Rows from block 12 of the encoder, named by matrix and row number. Rows with one number belong to one channel. Each number is 128 + 32 x the weight over its row's rms, rounded and kept within 0 to 255. All counts start at 0. Numbers have three digits each. After the name is the row's rms in percent of the matrix's.
# p10: first pointwise conv (encoder.blocks.12.p1.0.weight, 144x144x1x1), inputs 0-143
# p20: second pointwise conv (encoder.blocks.12.p2.0.weight, 144x144x1x1, transposed), outputs 0-143
p10.34 100:132130128112148116108112096125102114156148129133101130108150115114111131127123150155123122135127058133153090137145173138118085130175150130138118057174148118072174131136145166083123126157132161095112109154123097149129114134087105151111162132106104109161181103147157160105126108091124156091188129146186092141104134128107061119109117090099255131153133141131127103098126119122157141121122159120101083125098140099148147150160137128130091
p10.35 098:120130184175119074100132116133127111157130070101255125093147147120058073125164130172167093097115124129102145151102122100146126120147138148120146117080120133071141111130143127142088187159123165090161130128126114147179104125118092156143118144178096107122164121161137126082148141115144134149101163116113156145096130185098089104099129150104240122143156119076153108143119097154122133157083130124116164107158174123117108102114109142104091
p10.36 092:116175134157108128154090139145110103120118164146095159075112136076094108149131156164153098131133089114099110127088098102099181151161121139104113185117141151118090120142130113140106127097146138132132171129144137131140145122110143106090074104255161110160080146124174146087128153090089101138143046129115093106129183173125111128111110117137126104087139110106144116126137156120108118153095147133114136159134134093091160127156117160140073
p10.37 110:142150098110063100127149181106075079123173056148089128136071126121119132078165088098090144142167099105160121076136105135142150118126133123132151076169098126121109164139151110100120175084175119094148149143107094143099089085077134071062122118116125096118104116142143091161135123093137071130127111120172182079125105098142104130073119149129028117157116031141160101179127125138207119136114154115067139105121098128121083148102084091099117
p10.38 106:102206083143129157171123135106167132139121147116168135108141107089102167103137099157106104147155137066123147162112131189137142159151097063097126086125093178198179184117139159074187131115052110089140131113101152190118105147149095144177135163142152192164152138129063131140093092067163131114076092155132087115084134141144145135082096120144179088142119107153108083090099120177106119110110176154085144128113133195119115080102147085114108
p10.39 107:175162165182117164069148137146121136170098142115082132127111138134182150177143116141096109095118051139099141135160149138091112167140137147144106077106112139087142148121160102145141090114115086078099132130126153159131105135160130105105086170024101118122090069106105181155157138159077137132098146129152194116123132135122146158165111173166090127099109101137147118124155157096100144240124115104112099118144113152227131087140186079062151
p10.40 110:139123163153084146091107150109152153166193187169101127138157127118140175217156133122113148099108094135166129102145121185130077126175089094170072087132120144086113133153120177090121115115099086155122098087072176130104174136161147116096134152167153113101116086150111090103116132110123112148037128126157138120147156142136077127178132095138068138094158166087116102145144122103114118155175234139133134087134082125086151141107163076050119
p10.41 102:184116139136097123140150154080128091146125119157173166123089125137151117104116127128235121152098231128167062032149133190130158153191158103131120152146124092167118130175107120157139167117135083136123159158184136157113107160145131143102128129174189091141167168124160091148160163098163096143103147143131112122142103128152060124191108124133041132129136146129155139162142179123150117134139124138112182185146115131102142181090153121118080
p10.42 099:129141115118145130132146097158131087109108131135157129106105110173114177069130095082163146126176117116158117181204141144129113129109168065144133145098119095190144130129119163172099210179170079131101096168105116165145115085156162197129088113156144203130136212101109117123163131124106164112094111088145198141179122152112149128064141125125084100145120094172110173154092108120165166170122091122123127164152101178080099080156125141195132
p10.43 101:098111172116138138132149117158101122058107150143128124167081149130073077193116097131092176156131089132133133147102087112107166205161127115106137103147103113056109128127191103153154101104113165140080088138112145121171087156128143126143123154088113098110064106083106126139105189089122115165129081113126130183105165201172131109123129166174047127141186162130214132113122156152097111155114202131144094102146160125109148085163094128160086
p10.44 105:175141168106151095095140112090083061092128163129112153106078135178088146114135123120147078147110124081126094142129103191129125128121117150071136237096133159105147099087078101135053155133150147142140181110116137144163144084150106132071143096169096061135090142174153151148096118154133115181105144151132106141136126147148151112159117122168000158108119118137157111085161106081129154166090151150094149099134187111147102137112155107108147
p10.45 099:101073149141140169136124128137131092178154097136074148119106136090123114143138135135097154121117156100129136084149105144145109084194123145175163255161144101083103146102118107113130093068122144134143192114136136132159155141112187129119144096109135106125105122084150120154135095121130121122139128113091084117124155101135151150062145147101064119166089152134101111153163155110133125095116105087145109139105136182130141151116101144162108
p10.46 098:107125120142114088143096097126133138148124140094090105123178104172083076158119083116082140147144138120112106126090109098097131114112128145165107210135140162124162139104120110127085106130122104132101144131087141108125073100081118090105160171136114111157129137132127145148176112181153166083174100119131136124089131103167130113158135063110255146063129120191156096134179081080103136096163158130160090118158116113127130125092121124096123
p10.47 100:152153139073056151148117120165121109126205092118038090110131122123103142151185144125194128171148154129110143106117120137190128137162090119115095081111113113134089088109118144086173123141119110160136117082124144104094090145168132166150101178108147126097083127122102155217162130178082139156090122128131195123166124087142108131170168159129004133100113141134127113192178107123125112135097065111099101163156165141127158119133147130097101
p10.48 097:136112149196167082036132095150132158118170144077101173116109110134109122121158154116114062123117103109140119141152152116155090119161151191125140255143153113156163115132158154108183181172115142094132137111111180143138138148174106144168124143207137095111199100119115103093174142124135100121083190119124165081137103136162107146165138140123210123093145097123106133154151128120136124162134180164152159081118140152095129137126118131111135
p10.49 109:108173128106131115178113158132162154128136096153063141111130105150120152108126123149158106112129025161109093173069125107089169158097129114089136034143116142195148129107118144119126116164128183100062083089089108128072104116136160119090068170042138149135180158147177102153106139120145103086076166067112126125126115092085154110074086164148159140119114084144091110089090106156128081124182129155177132112136155115138126124114140083127157
p10.50 099:108134132124178151157151076175073143098160121110225148085060144144053113147088149114208103142110154096151137088113096107169113160126103161109160143113123105128159167092105132123112186135102125146124131116127155173125194159102125193064114130054109079118155179113133082155149167123076129147048129099129107151123188180143123112152127141156098131170126104123147133118120139107225128102114131140104140099074130137085111110128126143109091
p10.51 099:211109164113152153163128106149080080143079109168081113139088164136095052153118103084124084137118153119119181155140134114134172169156158122148131120127163125143113113149222120148116119113193198078107141140144116132151126144137177137096134113032107114168120118091150098142095091109113147115151148180129122133149131145159120144110142097101255107133139096108121171130090084149134148126077142087183135138085161159129135080123092142113111
p10.52 104:106141096092147127087126072144164127123129094101108194169114132122155130088110099135112097162138149107165097135193142110107077107122126131107075106157156105111157076177100112109173118077155144148119172090091130139122149161138183090140157180139138119166110108105114144085072111109093127142153097128122078091156171095176077079056151094113077149191123177149182100120123108143192151098163148120102093141128086075057138122172129126206090
p10.53 103:120087113118163126131109174161121106196160094145055181125112156113147106112094149123059132085164067176171137143098101081091137113108161120146143089105109171029165105108139188162165126099109103083077128158130167126110092127101118124081158145109053105143174084119150120137153106206126119138167104097139103125118115117128104123099113136124150142114126056122213103145098117128233149130138146114128128132113123138109129098120144148136200
p10.54 101:101149125135138077160108231139162125100152155166076152092085155074151109140122163122086118136101104134165146085126164091081105127118142105155129194106112104093124103123150187099159125146122071168169127157097106101144111105100113173137115138076133147145113114151142133109136091185140157128149087085168102128069158072172145100114146134135255144130134110134112132087183105143156127044135117146110134135099151097114119110107104113129172
p10.55 099:137094152123120137125160126112185172154181164125162088086142091134168152118142168160226133126101146157129116130075184146171151123137189153143119238165101185185122138138137152047111124134131115134072145115108086098141151114107152131161132208155096081110130125128139163133092114146140136129102142132129112136173130133123103113157131131187160075192109155079150125207158142127052114139147132139151150103102139145188138108092150168124155
p10.56 090:129115133109119114114154199082135119122127122134060155114121135102135075164093125155160138101105159115118104119109151109094129131153137142156107255122110113079110137179147150097101120140078058117092124121061109077163150176122124124115117123096118066144081140136149073153129114123128125114149116140125098153155161080176084117082151141144093140159101121160160126155125160155104124133124230118057100174119151135132137119143095109078126
p10.57 113:102161143134116138105078132119138105135127159120156126134142119091133105132121115099117104143114123108109138116131110114120128121142103145121123096117127123137105110130137134104128128125113130118127136125118139108128116116106126127108110090255116098126121109121125120129123150130108141146134102115129130120134109154124104131107134133121133124126143118108111109124125127122146152136125138118116139146107139120111117108133124126138135
p10.58 103:117169096129113124139146134137115036152139121165255101090132127092122102041133111161189127136113079166140124168139102137152113103081153107086102010129094136118198131109134097076121159116135115090155123140091107119125135150084135153131164131158090143091099166133116119119119125116172107121074152104154124133118137081096117132132136079124184140114146153087111147085106138117140115139138120090143082111140130152082138094066081133131169
p10.59 105:169140138149130114109099167097124148111133120143046156093090147116135089119134117153125108102084083096140117088118105126199143111145156124121112255123107093121109115096165137123136095119156133191117112128126100150108108092106129118128120083099084143116141108154131181102139161147132123116149112135117175147099112121096141125113128096137065169112167148118139137100120116115078073168090111152144102144121120105143146159102225144137142
p10.60 103:135106081122160128134143115149108160109178109112012128178170095141147132159139104135177123087181178106124130051114102114116118122092131093114136255119106121137142116146117115174191135159097063153117136123112144079114140095086125139086124110034108188147085116156178095143128111110110128142159101150120113141142140118134085091063129178134152096120130165112156094163166158102157090094106193122125105149144124146126117134145144152094103
p10.61 094:110132161158100123158083116187124116140114126137255133133194139147069108130070138125050110151132137098113153163120154156122143168151122141093130069093128126087174169135085172099127109135108128139151096114112133166150101149193160123109136129092138164110176105113151080131071120152121117149074132159151204179115133124105173137131149127142026197105150161101120122098139169134112121133128121103148130107057141167138135128151092114153125
p10.62 099:138098128164134102116139097111164177138098160094192170176121112147183144143134116075142153141090192120146160064100148186157093072147157099176118050113137146157124146159097132139130113125137096116162153141140114101151159107076158169138175121104133170076110164139136195149181118125140119130141152157157205095106131178170137105156115070133017142110132115170123095129144043106157077139122135136159098156133117112174105171121108109134144
p10.63 086:148150116137187105102099134121091134118113139123089132135084126104132135120129123153120127112125104119156145095085099135094145101149134114137120255143096137090076164103103096091137091119193117143172109122106121133113133123161131117126184123255127114110166105141148151125138206118093133119140106134152099140152130120136141149085149139154255123155122077166129136160135134123191129118149158136155129111107133116107114142115163128128136
p10.64 101:186141111147158100080162093139115140124138136155119120115133165142152158162147117138121115133146170104118119162149169090109153151122165173090115255106141111106076103073145106115126139124145106112107142127125152100140122144120163103140103145035121124148153091115117062144086130118103154163093171115081074117167107170143119126143101195110251112107112095107164120101127156122118111045157172146116138099070112110083120173123082158132140
p10.65 092:128077097105160116098182091114109103132127109106088106104069091129045102137020149138093076142159172129150165148105135150147156132136120116113148175127143136132158107100127117138146180105136148089129144113091166144127170146132083101131129119248106141118082113124114120127224134136112086138130169133144075108098099180113162134191109179120237089133125146126136151098146099155155145103127165161110145068133092158133134126146156120133149
p10.66 109:146113148110171125166145129136125164135126121041160125142144084142086128117119137146118116162155193139128148056109106166174111170062155068163115180191119124090137180149133095172197122111168116139137104150124086160126173106170127134103171185217146163098114119141135189149111166136148106119148076085183113103131143173129141145088158134138141067123168103115112142143185117206090120149158093155074104119124148113080115099143104152141162
p10.67 105:136150188140125188067162101123167063129091071175174112146116176070134085146092069183155151098098088141155169128163127081149085105145125166212094116108152143111109187126134109106113146102133144133157101114188151116127195138117154097083107109116128112084079167159118160125123120120102133213068091129110170111138181187150124103140125122108164104115147169123090110113076076101111100174111116130117130114128149103160080129105184141138132
p10.68 091:031119139109146110127151098155105145107134091122255152146165108161129111097120106139104139145115145081139122066116154082122145142157118133137126047111101149111157135117100093124120153120105125075106128119131170100099090146138142088164123075100090118168079149101101095099148132091141131117150105125131107138119118087133098138088139195090191093112108149081106113077118134140098098124073089129085118124132131130109138135155124120126112
p10.69 094:194136125104126088114102172121138153119098111162003165091099119095136090153093127133095152121091139139108115119128115157140114149159156145108101255136154110079114167163130129108089092115121126136147158090142154122167129162148111192159153099110108142141141184144131101146116093130108143103146133126137116134115130051102145117119127112129211148120147131131130149141149160154119155101162176120122135132088142117108118164130166113109158
p10.70 099:097095146066091142154120062140186174125100182099106163114116084101131130125097132156155152132151173110141126148121133134112132160162181117111093096125095124255128179149089111149159118184135117151059098132091163101105106119116107112133149104055115129115176128151137125198122173111102105065108111114119109121181125070123137141076164180134084112139138124104139123187125132159132114125179169120205138112109138133175107097125141118082069
p10.71 103:117150120160085124112137077143105131106143160106126147175093158123195067137141094161104109205092110104134121115127123162040134154170153124095156186142153197098120187136108112120112155124140094072082074151120171096146109148106154124061163148100147105145114165117190081095121101106109144191124143112162192101148133168101101149164117088116128138131149145123152137104087135172152141204129158138098121123187135223125083152132098100153148
p10.72 084:134119108110140109125104173116135189122169220132109114162103115107099154104148109135092157138114119130104111074115067092162113100167113122097124255127167132088124122132120130118083140126133101129144135084106119141083144124137109121138104137255124163101098093133078169133162114117145124113122176128109152112142146108133134132139121122139162145125136114111109096129155129110129157102123143129143129113142123144130102116130108161138125
p10.73 095:128150151106167121185080109088129104096133118155162118097160078110148123101162101140142151139123119078126118119110075077102151112129118156151057028149112137141162132144136121068109131129200097183124121106077079108144101142161125139077110132025100074114132139214140148135141163109131170103090113103149083141095151077148094167038151163147066156095175127100189110122117105098149114146109131125126090147101126113109128119098137138098158
p10.74 104:128114100104129117154128144129120151153114136110211110082177142115178106113121161116114068113074089163130116109159094142081143101125144088139158075111096108108155143145123172127105143111126129186119087131123127092125101101168099157139123118255173140153135099150087122143075121163143138147096161196173080157106127081128136140137185130123055141123097143154112124098130136097140153116140088128135134132125143153170112112104100083128086
p10.75 097:152118119112122079089140118128109158109170142130156140113170106126178101155144132136174126126145090160072119150101093184184138137139113164093148255143117120160117105136103087186087126146130137140131148178086137068131114119100131134105127129173152174112148163115136108097136124123146173093085135144136132095124144128137145150115110132095088154100116175116159152123125178132148105163151108133139116131110120145142122164114109124101153
p10.76 097:166083159113100108104159207116126116166140172140052120145129110104162108101082136155120121148121157111115139166113084131118100168128156104087120239128105156078117069128121144072146153121107116152152111126094093122096149118087086144173168103071189095135110158117148072139083113140149062146152164099150060102170131040111136179116093140112071133132100188122148119121130114129190096065130114125087094114142106121143146132117089090132138
p10.77 094:152124106143124088115149169172121130144135111109094121114112144099126127126138125122096123123152155105127132090103105125177103130109138122134107174123132171139146132118137123131133140112118140121133139125116134120121140171086143146103131144255141119095159120134120104156148103115134146166131160127116112128143127111100115133135121169150132090125172180130156126139154152102138133099129137107109113131144127125128141120171131137100146
p10.78 098:101109095125146094154123162118136118086127113121213147130109102130099120107064160104125138119128128129121120139098097088140146124087129104172123000156131097105121140110119206090110150133143096099100145123123130114113133153092148128161129104000143110123100136165150117122121105117131143139109106120138086139099133070133108145098130138155255166106161115115144149124157117107154109090107156135129088092114115118118153141166131102133137
p10.79 085:129114139142157174150129100144120165129139148085143133107136116151151163111165128114121124097180148094132136165125141159145131136108124121102160255196109125119131140086111168151122130116141150094108128113106140113136128107161136147069112091255086200120136148120110126092126166133126120127156156148119135179113118180091151133099134137134185083138166154154136165117095112141117083207109122134143123119094099113132139190152131143150078
p10.80 104:161114137134135149116085126093075098086122098165091149117158104161118138120156109138119148128093110088104168101147135129137169144161150139164133095130162109136083091114125082135156112126150171143102160115190124124108149140119080119102166126124119087149131131134083145096134135129129098136125148117158100171129121103066094118110155112070255147102126067133116173176117119114116151131107174117107100111115149143140108118105085126083115
p20.34 089:051149138139124136143057158104142158126123118125186124139132138125093170094160107129109106115138161152082090192165145100138089142128167097125101093173106139194084159126105113098160062137147178104120070089108148131194184097126156161117097107120195101132174082148134192085147108116094109149185116174149137151149086120164094187184141089159136112143127119192115095111154136107169091154159163146122185121126117152146127154113138042126104
p20.35 093:131141080182091111113096102113138110091130048168097116135145214131188150136145096085136193125129149110178001146163078140156138156081165083107149126154139119154139117150193097154121134112142117057159122067150103130145066123134120160099150159111143105102104179129099098090126112099155112119115150117157082128138065120133111085157097074126095085092124133089085090143110093135137118135096106084118138115112114128132094085111108122061131
p20.36 102:069124106159124077116095104154125153165061166150138158088199144038153087030144124145076041145135033116138136117156132116178141151146135131140186159135157143140097124148166163156167158075113119124108143149125155148107113135147138124132173122103125121113149082138104130165121154100109151177119127119146133136038167167088147181114135091144117131104075130186148098091167127132169155134100120157143108152095124101097141175096176126124151
p20.37 086:118067169087117170167154096138084087178084147134156151124156108151087111116086146101097111117129156137174149128098132153116131091142155124115106156116178130142092128087136115151117155088208120229167158084137074108177169102141141184122112140066149178097142187107152101174197134112183133119133114114122141166154103142157214109133164063131152142122103098143093154115066126135166183119173164116122125112136167134116122137144144087086176
p20.38 111:161097113195109121141125121129151130094154100119141139149138082136216062091138117094090178109174170142175105154162084121105127146123121148132174128096112147106086168119106103104160181183112117154139149132151116150157155071087056121110184172163144195127106110157160157167100173099148114133154121132097105125166154184097121151126171154040103158075122155090161111129083085153131099125144143192185102157104101115098168099107091117162091
p20.39 095:132106077155119144145122193146123115108177114138156145110117122119115036134152106137102130241136151089115113166125111161091138080126164200164172116115158133093117136140132170129144099119185166176185131162115102084166116105137156113119083145103089119140156181169148122128174182126120125122123146100127142089092131099049166122090062141177107125154192122180142133117111070096124138098131153094129133126154081138199128065160114085106126
p20.40 090:138193201052089119146187118190164098118150165114125133137124127103159063146101128161076117075138182145117134119110141070124090130107164109116113140087103129070125104062154156154144139131189156139103190090157083152072103147060110104174118126157148116171102137098176155146162138093102170165122130099129169122147122055136117134128146131122161111100130092084161167156112172086112087134159175129154105096109159096144104149137142129049111
p20.41 128:088131132142134147047145110094131060131102113114138142138125136138123121104163085156212143089125136160137132105131121196143105132086214149153069188106127102166141117124103143176094158108143180181113123160108088150142126139172120161111160115151155152111129116088173086134156131144139108153193100098127167139134184125158095133116112091118189135146124170112083162162165236129131163101106101147173185147135082129136163093172139087190143
p20.42 119:132125126100152128092121197093197112146085174040116124105103107122138097027137108160194117149116137125077111133087122106156106104139164141158106121133102110052138113178096159154097132062110096109129092137071072099087084108164169110093190110123102144160150076135116152076174153161138081094117143122171167114147132191120108059134109169121161092101151120132082143135149150126128170105145123140149166124167157138153134086167127097110153
p20.43 066:137130187101141118156152083125160137089146103116172126130157063110118135104109197139144136099114073144136079078096146107140143121149174125149122092148106159098147139097133111097082061191113151081127132176204108115100115147087125127130154068141102128134188106105148056160065103112116114117137118121131091105167123102174111114122092057130140095149151104150101124199139072167177106141190142178163111132160197104100142085155136120154198
p20.44 065:072068123186098125146150136155075120115194140155133100085187118151136122121194136211096123162131113111101135158117127134149133162136138152167092115157121117187117108210113130128127140174154132145171099118140194116124054123117130061191105096133126101083131101176129159149070106166127082106111134134143084124112109100167114130111068078138073077142083142104154095118159077167154114164122092121179167154114082067142098158128113146131155
p20.45 101:144090118150162126092086136115082129193149123139179170233114159161153087163151091214153124121091166162156128119142120140077133120106131145092114120125099113199165218120188108149127193236123164079141119193104101116109129114113121128130111119148200111113138143161114111139136117118108152087107120110091091076106173108100182132129098075092128139121097124087097103142104091094119138126114114168105122128126093099111093132108166110139104
p20.46 084:159149133165122133093154145147135114166112165093111153137186135119244149086073131130121134116147116095122080157115105127091123101145120112131151143212101136098154125137152093124094082204155119158155146242091069127098166132130122060154099109123103187125181098190090178102169177137085126115143104127079136157165118126135105122114142127153155120121173121097099161128148087122113159142117114165149145103098176151116094076085074126132110
p20.47 072:098142133121153078080106141114129158107182127073100155090115157161129166129158101128134110103059114112101166096170168079150109131118133096089123088172126134138055141114127191088140127117125122151126120153114160168111119120136114124064090110093101157092141102124146115095153104144115168103137094175133170191129158117174167174112174090122122085151057232119190154105169129188124090142070079145122134107095075127094127071141081146151091
p20.48 101:158121158149120179109140127179152157135118071125105155106049144123097146083129130170099195120155179079175129076110138169130089109116080185130151113150160105085136139174189105097107160114195028140104115100126071141115137104154089127151132089139049125107123134106086143146166088148099094111111107113117101163136109201129128156136057114157118150128131068113097084169103130175099139141090099128076147105162144121111136109168120081158119
p20.49 102:145124089126090056094045119129161154086128122101097126078079112102144071106144110131113081112129148048146126076111073141094180113132116083140091130111129101108082137107095075071195122129112104109112104129064094108074117119135127110129132135156107129207110129116106109132134164192095098129113165092182148145041096127151065135115139144104072153114113150130163120131146087138105077164130118112164147130131145092134143083072188092100132
p20.50 074:161098149140127148095144126124129143085142073132103136157146070097133084156141163139115128128182135137205134121096095135105114132160132181093170145144151086231152102198124139132108092094153108111075069139153185098143169182178156147127127147103124136084137076096163166135099098117099131173167141071141110203083142113150138186129118124107190190146125175138128125169164125131099109124149151159114132080157154193132065121108113163083124
p20.51 081:125110122182142163152143166199091150126093105098124156128131112147116109078152127109144102104134152116088091093112108120127066159102113130132145118131041144071122123164167117152138172167116116164154255111185058162100112110127110088092165184103126098110153173100125134140096127147121099092107167140114119135131130120156176150140131158101106127100083086111160116163105095158096131178132205155143090135115095091168215145129133092150149
p20.52 072:089165155145169156095136124099102165138116102130086085135131105157128109117132123148105112097118110129114126124162164067134143159141096153137131097145157162185162101172096125115150050109079158096078130115111134134105132163191164162182110132127104168114072078136164237131117118108181153104174150175084193147142095095193087088108107126181156113112166118151144088096127137152179082124126147100128191126088190180083149139147155090141132
p20.53 067:098148158150132153092103120123142072105122149196124087126065117137178099154125117176110110126183132135110162176145112146127127130109116099129117158117162127155107146111112109165119185121180125180099173107075107152041122103101121168098127134079101071113118143142157126128122133146151186134114094125197207150144130160104167112097128160130104151071130131166044161147098135153108230104121121060123188155168129110108118164119162189090103
p20.54 090:075164067161146113070172124128090117154146121094071165109098067128126020101129132101092137152150158143079087098128158114204148125159197061175097161109125144165145027158132137142094138110156151158113084098150151105070135148157112108127112133190158094113116122103107122141134182112106075097151088171096133152158145130114162121103107166130129192122132132123124157107104140145178126120178120129124121150140119134172097083145193128151132
p20.55 126:113116094079080102146171130167091129083172064130061087120129073054116127118091125178162094093128129144125118154102167197166117171152125117149105050071115164137090082093131157169129036135113066126071110095128138140104169112157154068124175128090116149198105058147099161105101139107152130174144112119112157116124131095139117090117093074134130158126126116082142140147160176154102098152126134145104125126118105100141143103118100071113152
p20.56 085:022132018142145117119116121144133248154169108138078093136103132113081161153136108123084131148163131087103134156122139145189135135105068190112097149139093118100161100180158161157180102131123169156145117125194148123138108163096110138101108127116119091167141109105151157147083137114114164184090147125152139134117105177104149119147154100125131107138145131174091157056125126184147122150150151063088126176151132141109137133167106149094097
p20.57 153:129130135149145196126130217095062132159106080107124151169041118157145095160245131165149108133134092136131150095117172143165000050149121114117119113112088168074062140124167130042132116114126142103135198135141149118165121119138132182116105086105137162159158122123086148084113106116139147158113107113118128126158136164127146149142125135155123114123143144143138114154093150155131125144078141111122137109131117125165135159156113119120144
p20.58 076:143103157159152179132170116152145135106138184070106156130091133128156077112127113102157150195130119207103209140140137144189082139151083156121134140134145146109204143046078119153088137117142108141148157169120144073148033077178090189170129135178158120124149140133124092135131072109111110129107084139131115128093156118159110087135129140107156079140111167155141091120105117089147088146129191148144093169163183106156131154081132144084132
p20.59 095:190129193051154132124148122084139211154106221111122139078103121119121125094142107097174134147184127114085216067118134115138149115111051196189171154126153169136116162110011122059158097149098117073106162140104093096111086131122109126172114109123124098127161142076114148114136135123142176098124128163148086153124126126142148159126135091135126084149128137122134161148107121111145114175140168119095119146116158116095090132117133112145125
p20.60 073:151182161130093117084167073123095125155122118166133089100158169170073149208136155106156170158154134158165097129134140124100107153127179102158098140160058139145096131156201124104161147173139066104143120151156116123078098124165141128172158085160108143200109109136135139197156095159176155107220139123154112140147107154195109147143064157176137125134122099149142100092171117143198161122145122125102134093128125125112114157145108047125156
p20.61 084:158116172077164153116126065092114099148088171129140106090146191155168130118165163148143125163133140129158174180182139113111109119097154133148122108117106163157144128149232130104131119122133085142217167106178082139089083127167120156146167109135173118163169125146139105146116135152106108123173129138125147045186146096117105088128135131139147110080077147135102155103137123118122088083126175106171001171106098118145092159121103133125106
p20.62 112:183164124135093163139169112125133128109127109145114063139162127138187184170071187129101137096137087105108111073135069079115111154097162090126143133105116122088130142176131128118153187185096143085160096148057169130090132150077119151108155149125145070117123171112082174127134108146178165160141151126044066099085160142100133168123117095101089138114169125153152125089110090159111152106144130152087069124046099122110117109088103189115128
p20.63 113:119059096088115161126081109086149096073129115237168161099131114128113129141131054104095132177117123168106111132151128158144110205137124094189105133090055168099202162122095111094072101057118068126114129165185137119132138177191144152102115093146120129128125081099145058159112123083126167161069125162130139137152152169102130141101150082133132134115104185156117120127108133119128113167087145138146122134108131123121127124118143199146111
p20.64 077:126148109158103095083104085126125108172088084154122181143119094102141138090087127173117138123101192103083144067177148140187127119127125168104058113163155116078092128160089144149133139114138128120150174113175085065139116106175095090156195137110106099162144066160121083189143125117122137100118111157079144170121112171145093133146091149161062100134070174159106123106063107186134152111106105117087152106109206125123106181122091165147139
p20.65 083:138113082144124148087137167088101151140113143109129104136141071244157151108142115133164200123115129049085142082097103156128142168120117178143149098128135112137114151124155092144163129155165097089099108169144045145138071081096113092117148131137120133140182153094114109071124069103165120106066111157116124109073126155081157073190085178139126144094126093129151111134125056099138108113054151155165119112144071156138113139122132099135096
p20.66 117:130107125113071131091150085110060105153163095158132074092141090044128123171135114139079106061127050152146177114136110159103162148153093175151149112140111212089159123095108101055132127146159098117141127125153084112137160089114147070099183133103134149093133128092128105094072090100093121125180120161140089115087094139143176129137102074136113154103126082060077114114097097077132124124193126136128106150111121120122107103126170176083101
p20.67 089:112120158168134185126118143154099112100114115105204100135148127137141151132105088123136095131119132108084139149116112234176093128178128168091080167143128141178166131073148104133111126122122132106145105064143120134123125127124121162159133138092127101126151137136157136085125126125152093170070148118130119067177074159110156078140143114113093105139126140148046057178162110131127050085165126173102093080143122025099132063116061122111112
p20.68 087:144133143196137149181152127137080083128145061153101160099150127116174108147176093149094144163177127058090048120136126114118113161128170079149115124093121146097202159162113135133132117164099131074173158147175149134138095133132144139162098097128152185171118074122142080182137111101112128129167155091135137196126116188108166099152119093122111154148112171120131167093133141194061123149191177117127147151170095068160086093111104123156109
p20.69 114:161140094116157109112140130111075079125120180139183139138188110120096124107178173153139069154078133133183112092137110073063119168080155098138141142121094113139127220132169107097212153208205135087125136126114105109138159154124091159155141169086150137125111106152126151119113142135119112115148121111172172094179134141113104085102189157112110084115130185079126129152190093088140115107114133151183128126115146134102144162154062185114123
p20.70 125:164094209189122152122186121175148122190186104128157103172163108105140167134103153130148154095116170116112151172186078127061141156141139159105200129166153145088168176082165105113200164206196125129162169095142153105146119158075134087105092138170160140127123143156133146148163107132131109126157139127102104131151088106158165109153129089153106106068071137085159140149110094111104137061134134138136098126115133108098171119120128176095098
p20.71 085:095114084147110147128188065141112137109120137100171086135086164153112137121115136140111137051110059104106134159130114128077123156127128141113184125113128161151140195189137108155129150141127088130127065142072211166109149084145103111110108134097148089137147107173136115088196146125117135169138136130063146135172146100110199122121081114144112182174089146099132099079128087140122155099102136138134131152055088182084110146116181092146217
p20.72 100:125152123105192158083066161087156169112096127180138086140083111140146105106100134159158153103115124161079102132121162104141055051057139118128142101135074155148144108105113089141255121156098152112104156106126170112124095182124125139147134096114098086085123102095120096106119113130086150160127109176114183134062140108098092142167141118105136154113142173165132110117149181169106124117081153113158112133161099116130136091178142088051132
p20.73 105:157130103146108089093108087051124143137148095177163150176092099125117114058156153126122102110154112067130201112144102158120119100063103114122161081114112169095105144167177185108133148175125118081137106207070169139083131103145138139115165097131117106173153105112107155148122127097088143093124107092175115144089122113119076126104146135091124116129162135089129139104152164125115078085130022169145112151163104040114099157140112129148189
p20.74 095:133198087118100155071112145152094150141097157110154213137155160073092103096127151165068161123105149108085167108141154127189118122157108145130116104149109084103151147157115154145085126156100128074126143170188093121128137119146087129155170124091106152133171128096125120037058093124094145071117143165095164136127139170100127101187105152125120128205144124159191102051080114134130097161144162112112117161165117156167153157100072121094119
p20.75 097:156112153109097115190138133235151084215134174130094159156108152113074116146108084104114123122116094095155119107148120173135077134119156112153065156148217110119148143163031151121209179182150093179120120138172147209136172160111078146109134077132147170123105101093126065159178132132135134138135105113138105143104196134132125103107130131140155140156113164134155101135108154134138154124138134156156107114136130130128113169114099118130184
p20.76 090:169103048172123154145154138067076175102112129161168140115128121159115132097111171158118144083120139138084147133155111114127141136114099138111114134098117131170041099085105181159114164180119143179112088149139104144061151088198168172119134136089198176109147155157164083129180118139203115145146129127161151060100109123156091115185090126087126168162111157148092155149104153123168150173096107106137150118085174140079108162132143103179130
p20.77 125:110117118087161184200124150165201111091162163111096124098216093083156120133130177088172126172139153146121067128142104134074187153074208126131164169118114141126084159151143101135207163148111126082073099108098133122116137103110135159105135163131128126192108103106173097147156167141103156125119090105099113133153114127135124155094171152125120086178089182118131130051150102147160088093150117171131142174174113151094115110125164120106127
p20.78 129:175146102169172140234125131073135114090055085180094151255089111145138157152110097063157098129146174171108109130117152153134150113103126185117111194232114131117137094083134078087161147103109133123104189104151118143120104091156142131141160122120119111149091086176138160145088111152124116131129142065156097154108117148117105143113085133110160126125118131148127121153098121122124132157155090166110139112153126097137074107155091112157158
p20.79 079:053179083116179120112130195114134133141179120103123116145115089191143147159071121093185133151137075096133123097163145104090138157165105101145082122146029156175155145161113099074072137097108095145069100210105169144179202058160131126116189124130111102123111166111117135137141113139098161123137145129104109090109114144112110166134153137123157141067140126124112126118140071136033127147113165139089137099097134154119119158093145137127117
p20.80 070:132121073097117114135142202157151123105173139100134152103130118139091135171092128151119077063167132140087109184198165113125114159133167198126139110120120154112138153163071089088141069117116144101130124148111104132100144114102148147146125083121138101145129088092135159170115108090107108151118130184176138113080109129110137183168216139058113119182129137165139128048160127153164102136104172185164102155150083134114049168183152119074119